python train.py --model="CTC audio transcriber" --vocab_size=41 --norm="rmsnorm" --fused_qkv=false --moe_every=2 --subsampling=2 --batch_size=64
Rows from block 4, named by matrix and row number. Each number is 128 + 24 x the weight over its row's rms, rounded and kept within 0 to 255. All counts start at 0. After the name is the row's rms in percent of the matrix's.
# k: attention key (model.blocks.4.attn.k.weight, 160x160), inputs 0-159
k.36 086 [100 104  96 149  77 134 153 148 123 102 171 103 128 121 134 156 165  79 106 122 132 174 119 122 119 133 110 180 110 164 135 120 119 117  97 142 130 156 137 136 136 101 141 159 115  98 136 165  67 122 141 155 136 168 176 120 131 125 145 134 127 150 105 126  91 123 120 114 108 125 174 114 133 115 117 117 120 103  87 131 123 113 129 135 138 125 150  94 135 133 140 134  83 122  65  98 157 142 113 142 137 112 124 124 108 162  92 126 119 150  82 130 145 139 120 119 123  83 130 147 108  88 166 112 128 108 167 133 134 162  95 158 157 126 126  58 118  73 171 109 101 136 106 125 169 132 151 139  88 147 149 120 126 118 132 124 134 111 116 124]
k.37 107 [137 143 137 114  98 121 131 138  91 111  95 120  95  99 153 162 111 109 118 104 134 133 143 143  96  99 108 108 102 155 136 172 145 125 118 143 124 144 196 117 114 120 120 147 105 153 146 133 140 121 119 131 142 144 126  94 137  82 113 127 154 158 103  75 136 110 148 131 123 123 119 130 175 108 144 114 124 152 126  92 177 155 119 149 151 143 188 172  73 119 147 100 108 122 114  78 131 160 177 132 140 118 144 180 131 134 147 132 140 107 151 140 129 160  88 147 137 127 163 129 111 122  93 152 123 110  95 138 134 115  93 146 158 144 140 107 127  66 173 146 110 128 138 129 160 154 161  93 138 148 143 149 155  88  99 156 130 124 126 124]
k.38 106 [125  90  99 157 167 148 141 129 137 109 153 132 125 159  92 130 150 121 114 134 134  78  96 136 113 118 149 146 117 136 116  78 164 113 133 155 155 111 123 120 178 117 123 152 155 114 103 124 115 142 157 128  86  93 142 156  97 140 150 145 135 146 159 123 140 145 151 159 132 100 151 128  90 150 125 110 147 103 120 161 114 111 104 146 103  95  87  91 165 141  85 120 153 105 108 123 137 127  92 126 154 133 155 131 115 103 135 126 109 138 148 125 124 112 155  73 139 123 142 100 123 154 135 142 113 146 164 176 101 133 139 115 124 105 125 160 170 147 131  92 144 192 103 151  96 130  84 100 128  88 136 116 124 189 148 116 167 111  83 125]
k.39 092 [149 158 116 100 166 113 141 127 131 131  94 140 152 112  83 103 136 145 123 120 140  92 115 104 170 158 136  99 121  68 104  88 127 124 153 137 126 125 102 100 112 125 108 135 142  93 110 144 129 162 151 115  94 128 135 116 102 132 155 134 153 111 109 147 120 183 123 152  81 106 145 124 111 128 117 135 111 107  93 137 109 136 124  90 111 153  95  81 121 129  91 158 145 186 105 159 103 132 116 104 122 137 125 120 125  81 114 106 133 106 144 146 131 150 132 106  99 143 105 120 136 100 154  98 132 139 145 163 129 101 133  56  80 105 127 173 155 140  92  87 100 141 159 106 111 124 135 161 147 155 140  90 159 157 153 100 124 112 137 139]
k.40 093 [102 123 140  91 129 149 144 151 127 124 111 106  81 137 136 139 147  98 115  96 169 149 105 125  68  96 155 129 113 174 122 148 121 140 105 123  95 162 152 113 128 111 138 103 124 163 110  94 159 134 124 113 132 146 133  90 165 110  78 124 106 129 107  95  98 121 129 113 144 172  95 100  81 124 127 120 103 166 111 115 118  77 139 106 115 122 132 165  85  64  98 103 124 118  98 105 141 127 140 167  93 117 119 152 111 144 132 144 128 142 127 144 154 104 161 114 136 133 144 141 107 109 127 127 114  92 129 108 162 119 125 150 152 151 138  77 126  87 137 126 120 143 110 151 114 119 146 113 103 185 152 177 118 104  86 130 163 127 102 133]
k.41 105 [114 102 142 166  84 106 100 169  85 153 120 124 133 164 135 111 153 134  83 121 138 111 159 125 116 111 108 137 130 100 111 106 146 127  98 113 139 137 139 124 108 100 109 122 143 151 163 117 157  90 100 168 139 124 142 152 122  94 112 101 127 138 108  94 115 138 132 151 139 113 133 125 106 128 143 132 121 151 138 155 153 171 119 144 140 136 118 160 125  67 133 155  91  90 142 112 171 166 149 118 168  96 135 123 120 136 174 100 137 129 138 142 155 109  91 124 139 120 115 117  91 146 140 148 147 105  53 126  94 186 114 116 163 164 137  93 115 114 138 155 110  80 160  81 140 160 130 123 142 159 115 108 136 120 145 147 144 175 108 132]
k.42 105 [125 116 121 113 127 161 154 112 156 175 154 138 138 120 119 132 148 151 173 187 109 118 108 135 175 133 149  98 109 131 148  96 121 147 133 131  97 127 127 100 140 140 111 102 141  99 112 121 130 151 148 100  65 103 107 157  93 146 143 150 146 106 151 148 161 153 121 156 140 117  94 126 136 157 136 153 154 105 123 107 121 107 127 107 145 161  83  99 160 160 128 133 131 166 146 159 121  97  75  84 147 159 121 120 138 120 171 125 134 116 113 110 100 124 144 121 160 145 100  86 139 156 124 118 133 154 175 139 108 110 160 108 111 112  97 157 116 165 120 134 161 123 120 165  96 130  94 128 109 111 119 128 135 171 157  97 110  66 153 137]
k.43 108 [115  98 146 143  80 114 127 182  56 157 115 131 152 129 142 144 141 115  88 104 111 156 167 126 118 126 110 102 107 130 148 138 187 119  93 163 151 144 157 168 152  99 117 148 140 170 103 121 118 129 136 135 131 125 132 129 118  89 129 100 175 117 109  97 146 105 105 134 107 133 126 103 108 141 143 131 124 132 109 107 129 178 117 122 124 103 159 164  93 139 146 163 106 118 128 147 123 137 137 123 153 150 115 143 102 123 131 102 129 124 129 153 140 110  95 142 147  97 162 115 138  95 127 173 159 136  86 160  87 169 151 121 130 152  94  87 140 123 141 144 129 101 165 122 158 108 125 177 142 128 106 129 138 165 164 144 152 161  86  93]
k.44 082 [ 91 122 125 110 139 156 118 131 123  95 147 127 153 124 149 118 116 151 160 123 152 124 151 135 152 111 133 110 122 140  98 101 175 101 114 152 152 151 123  92 167 137 146 169 136 122 120 121 111 138 127 126 180 101  98 163 108 166 109 141  93 111 176 151 128 153 165 103 109 116 105 121 127 139 122 145 117 125 108 182 130 154 141 117 107 133 161  90 155 163 107 120 162 143 172 193 113 119 105 127 185 140 148  70 167 125 120 153 110 134 128 120 103  93 162  98 101 103 116 132 126 110  95  92 115 136 140 138 129 113 133  75 123 111 110 136 158  97 134 152 138 131 124 143 143 102 133 104  97 123 112  77  89 136 172 105 104 139 155 106]
k.45 102 [ 95  87 126  98 153 153 141  47 137 106 135 121 115  96 118 128 132 134 169 178 126 140 107 137  91  97 148 149 156 124 117 133  80 144 139  96 127 125 134  95 147 176 126 133 118 129 108  94  99 109 127 104 130 140 131 160 127 159 137 136 135 144 116 163 112 161 160  86 134 135 109 145 136 159 132 103 148 116 107 121 132 112 137 120 119 112 101  65 160 121 147 118 123 145 119 125 107  67 131 163  76 124 134 127 106 138 123 147  71 103 158 135 134 135 153  88 125 116 101 120 140 159 157 107  97 110 165 120 160 100 117 186 110 131 144 120 112 148 145 112 128 142 107 136 124  89 115 118  99 135 176 144 151 140 104  80 134 115 140 150]
k.46 120 [121 153  97 122 192 150 163  98 132 111 159 159  85 104 123  93  99 123 177 152 159 142  82 127 154 111 174 119 142 114 108 100  94 130 143 122 130 135 115 113 146 161 103  78  94  88  66 129 124 118 148 123 101 109 146 122 109 168 151 131 138 111 136 163 114 124 149  93 159  87 107 120 137 128 131 115 146 130 128 143 113  63 130 121 105 156 106 110 136 130 151 109 125 143 131 109 103  93 131 131 121 109 117  91 142 140 136 128 106 115 140  88 103 131 167  90 157 130 136 149 152 140 137 124 135 109 191 132 148  86 108 126 117  99 153 127 114 132 107  92 142 146 129 159 114  70 111 123 143 152 152 103 164 134 110 110 118 105 121 144]
k.47 101 [155 162  77 148 177 165 115  73 133  76 146 117 123 125 118 111 103 131 159 132 135 135 104 117 118 111 140  96 141 135 143 121 128 167 178 119 101 116  89 110 115 151 130  83 130 101  98  81 159 111 111 130 119 112 123 132 127 146 126 111 116 129 152 155 130 129 158 117 173 146 142 151 135 114 110 118 137 128 146  83  94 107 149 125  80 132  85  84 136 134 140  88 137 128 128 140 109 111 139 166 128 100 120 131  95 114 135 154 125 148 106 121 108 119 177  94 114 136 120 141  98  97 140  98  91 130 189 137 155  82 108 161 158  78 113 164 137 121 109  93 117 138 145 156 114 114 121 155 143 124 117 103 138 108 133 109 114  84 129 167]
k.48 120 [140 127 188 102 129 122 105 120 127 117  96 151 123 102 156 127 118 109 123  90 155 145 135 109 123 129 112 134 127 111 109 156  92 116 119  99 152 154 153 175 104 110 125 121  83 120 155 129 149 109 126 153 144 184 109 111 153 106 114  90  88 132  90 137 143 109 100  87 124 151 105 145 121  85 140 126 112 123 146 138 139 147 132 150 141 128 147 179  90  78 129 110 109 149 129 112 113 147 139  89 116 107 123 138 156 146  81 137 135  97 166 109 139 158  94 165 106 144 131 149  79 122  92 161 102 100  90  85 161 112 119 159 119 163 157  98 109 120 157 146  94 121 152 106 105 137 147 114 111 147 128 134 117  98 124 167 137 156  79 128]
k.49 095 [137 120 139 123 127  97 143  98 139 131 104 165 103 141 158 109 103 119 129  80 136 145 159 109 150 132 155 157 120 124  86 149 118 128 133 132 112 126 144 135  76 114 120 100 115 149 171  95 143 107 134 150 135 184 110 101 117 124  80 127 127 126 109 135  98 134 141 115 119 163 116 164 130 101 118  86 132 153 136 120 148  84 141 112 143 117 113 175 107  92 106 123 111 149 101 121 132 149 131 144 105 108 121 158 148 120 171 136 146  70 152 101 100 139 122 166 124 148  98 143 112  81 111 112 115  99 103 115 177 121 146 145 162 150 131  85 111 100 185 154 125 130 124  91 160 115 175 108 149 186 152 145 110  88 129 161 132 139 132 147]
k.50 082 [104 162 180 112 144 131 116 157 103 141  75  84 120 125 150 142 107 140 119 124 104 126 149 163 146 173 103 115  96 163 148  98 128 112  97 105 117 125 150 127 118 108 109 133  88 133 150 132 127 116 106 143 105 169 136 108 125 116 143 143 140 119  91 109 102  86 119 150 168 144 135 137 123 129 148 132  64 168 138 137 146 109 100  96 141 139  96 167  87 118 152 118 120  89 111 106 136  96 115 150  63 120 119 129  84 171 129  96 156 116 157  79 153 178 124 133  89 126 139 114 129 117 111 131 128 122 105 132 151 143 171 136 191 154 138 119 122 101 113 134 126 117  73 131 116 125 132 105 103 162 125 138 102 115 118 130 112 152 139 145]
k.51 095 [ 96 124 109 115 146 111 139 134 124 199 111  93  63 115 114 118 132 112 143 139 159 163 142 134 112 131 120 142 111 148 160 151 157 101  94 132 109 114 150 100 149 148 130 131  91 162 112 119  69 161 123 108 121 119 143 134 118 129 131 138 165 129 138  85 103 127  99 100 165 134 115 127  95 144  96 152 109 103 142 122 139 101 135 118 116 124  81 140 175 104 115 132 113 111 114  76 146 106 145 173 102 152 122 131 134 194 144 150  75 162  90 132 132  94 127 119 151 115 132 148 182 136 149  89 119 148 148 161 152 145 120 153 141 149 102 105 122 174 142 132 131 128 105 143  93 153  92  92 124 128 148 107 133 132 140 128 124 135 102 102]
k.52 107 [161 116  82 106 164 125 122 101 145 122 153  91 151 137 144  74 168 129 160 144 138 162 104 102 153 137 171 132 149 104 133 109  97 117 157 140 136 112 123 104 132 149 146 151 130  91 110 172 104 150 178 144 127 122 105 154 141 164 110 168 193  90 158 152 142 118 112 145  93 110 152 146 116 172 109 156 160 154 132 149 146 117 148 102 127 119 122  97 154 165 112 182 153 128 128 109 110  99 100 122 138 109 128 102 129 124 117 105 101 128 141 155 105 166 127  86 112 159  97 119 160 130 128  86 132 122 130 136 116 137  91 117 113 127 116 137 120 134 122 103 137 109 106 114 133  80 100 160 154 147 153  89 135 102 143 134 115 108 160  91]
k.53 086 [110 102 137  91 108 154 145 130 130 133 154  88 117 150  76 121 134 169  75 131 118 122 151 158 143 119 127 137 128 122 133 113 128  94  88 113 108 133 121  88 118 127 152 164 141 118 118 160  88 137 130  84 103 130 138 168 143 127 123 139 156 158 113 120 170 101 145 100 131 115 148 118 135 130 144 130 169 155  90 126 117  85 128 114 160 101  97 133 142 147 138 103 147  94 124 107 171 130 125 122 131 132  93 129  79 158  93  93  93 190  91 134 126 137 124 101 136 101 113 183 169 147 140  66 148 132 130 120 115 142 132 146 162 119 132 149 138 162 175 127 116 135  96 139 159 133 163 125 120  78 169 131 146 125 110 117 128 123 118  98]
k.54 101 [146 130 160 118 141 182 131 175 151 134  81 148 138 153 114 147 189 122  73 123 125 137 129 144  85 141 151 127 109 135 115 123 158 154  65 159 109 141 193 136 130 126 152 108 106 147 128 103 120 111 131 142 131 113 130  95 127 150 175 153 136 145 181 116 162 175 125 155 142 115 160 130 146 114 121 130 114 124 147 115 120 148 105 103  92 169 112 145 169 127 124 151 133 107 134 171 178 140 157 104 137 143 145 104 106 136 184 131 157 147 124 140 145 102 114 127 159 112 142 124 150 107 148 156 110 128 143 148 133 128 163 131 151 149 104 157 166 125 131 117 128 156 157  94  83 135 139 138 140 127  93 143 119 146 141 130 135 148  96 170]
k.55 114 [110 110 102 135 185 113 138 106 173  87 166  96 131 113 124 125 115 157 182 142 158 161 104 106 155 130 154 121 178 114 133 115  93 118 126 125 145 132  87 128 126 171 127 114 118  97  85 167 137 165 148 120  97 140 133 154 111 122 120 161 137 115 138 147 115 120 132 139 132 129 143 138 113 123 127 120 150  89  95 157 102 108 136  96 123 126 128 116 115 153 137  95 140 144 101 106 106  80 132 130 117 114 111 124 150  95 102 118 100  88 124 128  82 169 153  82  79 127 105 126 150 138 127 115  96 125 179 112 146 126 102 141  77 104 105 129 112 125 118  85 136 143 112 150 110  95 108 101 153 133 176 101 141 115 159  85 113  99 127 166]
k.56 094 [101 129 187 105  94 134 104 160  75 166 135 121 145 163 173 111 136  85  91 130 109 106 184 129 142 140 106 115 107 102 124 134 150 135  97 147 104 149 126 134 141  95 122 136 199 169 171 112 104 120 136 132 150 135  96 132  97 127  86 127 111 113 150 106 152 107 108 133 133 133 150 147 151 132 152 121 129 141 126 113 148 156 132 106 122 153 124 146 102 104 130 128 122 135 113 138 153 151 106 111 144 112 110 138 128 147 160 121 159 149 185 142 151 105 112 169 160  76 149 127 142 107 146 162 158 127  84 135 127 182 113  91 146 161  97 126 103 131 125 164 132 139 144 115 140 141 114 170 163 160 117 110 137  87 133 133 108 149 148 109]